{
  "arch": "resnet_bottleneck",
  "model": "image classifier",
  "dataset": "larger renderings of crowded toy scenes",
  "train_examples": 90422,
  "image_size": 24,
  "crop_scale_min": 1,
  "horizontal_flip": false,
  "targets": ["largest object"],
  "num_classes": 30,
  "norm": "batchnorm",
  "activation": "elu",
  "depths": [4, 4],
  "kernel_size": 3,
  "stem": "single",
  "avg_pool_shortcut": false,
  "dropout": 0.05,
  "widths": [192, 288],
  "loss": "cross_entropy",
  "init": "torch_default",
  "residual_init": "none",
  "optimizer": "normuon",
  "muon_scale": "match_rms_adamw",
  "lr": 0.0034,
  "momentum": 0.9,
  "nesterov": false,
  "orthogonalizer": "newton_schulz_5",
  "adamw_lr_other_params": 0.00098,
  "steps": 22300,
  "batch_size": 384,
  "epochs": 94.7,
  "lr_schedule": "cosine",
  "final_lr_fraction": 0,
  "warmup_steps": 440,
  "weight_decay": 0.04,
  "adamw_weight_decay_other_params": 0.05
}
Rows from block 2 of a small image classifier, named by matrix and row number. Rows with one number belong to one channel. Each number is 500 + 40 x the weight over its row's rms, rounded and kept within 0 to 999. All counts start at 0. Numbers have three digits each.
After each channel's rows are labels from the 100 images, of 14848, where the channel reaches its highest value: "top examples" is what is common among them. Only what is clearly more common there than usual is listed. The data: larger renderings of crowded toy scenes.
# convs1: 3x3 conv (model.blocks.2.convs.1.weight, 48x48x3x3, each kernel summed), inputs 0-47
# convs2: expand pointwise conv (model.blocks.2.convs.2.weight, 192x48x1x1, transposed), outputs 0-38

convs1.41:530592495465582455450479489478483506516508487516476581542512580535518477530486447478581504530439479489538497465573484548474509497503563513457543
convs2.41:504435525520557567504480459472493490522569477545506413511479430489476539499467493492449479497492510478520487499524572
top examples: hammer

convs1.11:538457524533520499495461510486484492418477529514482417511505508443525524403440515487473436533517519468485515521431520468495400531443420511510490
convs2.11:515536446469496498509517563518598446490466515521456422503467454526474570464501510520467525418448582510540488599458492
top examples: mushroom; largest object: mushroom

convs1.35:520513515535477506440415516488508448539398463489501465470480511464489497412457471479464416499508512478445529491465563539482440506490429546482524
convs2.35:523506506502466518473499520594528543528560442498470513418512520514446489489528514458487504497442545479555487535595511
top examples: trophy

convs1.8:505485529471549493538412474505505503445470506532547459467475485470475464413458483528477415522481530476430533512467444513466395531457451513518496
convs2.8:523532451499478550526593534444492458476483466524543552601436455504485471494471473514535521522528571523439486514447500
top examples: tree; largest object: tree

convs1.42:450532554455515549482466549424472442488470487479463444492452479478487576458568464482543492441458489524487504514394539535473510507440485496465492
convs2.42:484474567446472439501517457492455540452542488440498499526483529517488524486501513509468549472476523487570541420495512
top examples: mushroom

convs1.44:391466509494485545554530470509455508473519469532473430475392466457463515426457490507566463512463459515485581483473495471454488532498504483507503
convs2.44:544535504460514470481507561521512513468434455498525475482524565497513479479425532495474499478440458455436549540493500
top examples: light from behind the camera

convs1.47:412495527475538428415508522482545518497447500492486517445503531461504487545482499446502444482496511387530463544491539587537495503453523491490547
convs2.47:568526532534529481514514526509485465589549478447505513493558411527521541526531495548492452580466437457482460499531499
top examples: sofa

convs1.30:534461561517515542510459476512470425431441501464572481556519460488501541435527477504503458490485516523446562510552486475487483524461410449563462
convs2.30:579474575479521466538476532496450488437506527498474512482432448511536462455487540544509498528553427425550488520488486
top examples: count: six; mushroom

convs1.43:520519526528548485492469544482445489472485558481529476532508467533504510495450567615500558450528521499465484442467555544478548480546507596447477
convs2.43:511443434458434463533562452469473527482480473514438502556480463484516530493483489453482529544525466430498477515518429
top examples: umbrella

convs1.7:460567484474498490474521457554491494380549492541498467422511406420498499488523493445498417517520546499470494507485493479520478488448467549508508
convs2.7:497441504502499448480488475561469534468522496555541514534490488551501556473539529539455468538414481490525408470526457
top examples: light from behind the camera; teapot

convs1.39:523500510494575477507517460483521541454540497576486533561480501560517483609542438493515486465511549502550441548520509485497459504578508418522533
convs2.39:538532508524470478572490463444530478435535460447538524475527514552567549471512460432549518481459470485464476472508420
top examples: barrel

convs1.40:479503503536483446471507512461542533515495542468484464558486512431580528429479502504453506495548511514492518508500537569577418538504541551477602
convs2.40:600489491476531474517462531517482464468542521513447519485527479483510455629472486452550519581553502502443492509544475
top examples: arch; largest object: arch

convs1.1:495484454453470500585475528545467411408454477536514499418514533516496494511469470541458434517513461481451428480492519540515480497529421492525505
convs2.1:516550516540577513496438507474533521501534509452502506478418545444533515536542517470444447517492498502445550441506525
top examples: count: six; car

convs1.19:428451493536493434503515533461454521510601492569554500462462482462482506518496528518498467450514560563501458430554429522494508497473507426491525
convs2.19:475522534529484476510445446425478484555461429502449625474514479477504522539494507480498451529504501551497496520587384
top examples: pine; tree

convs1.3:499480510493504505473506497531517434525462397536445469467472555471525494465555457440500461551450519461540528488496558455454445570435454462469475
convs2.3:515402562473597475478483426483590569500500589466470520467614494505484560509508528548466558496483469465571541474491481
top examples: pine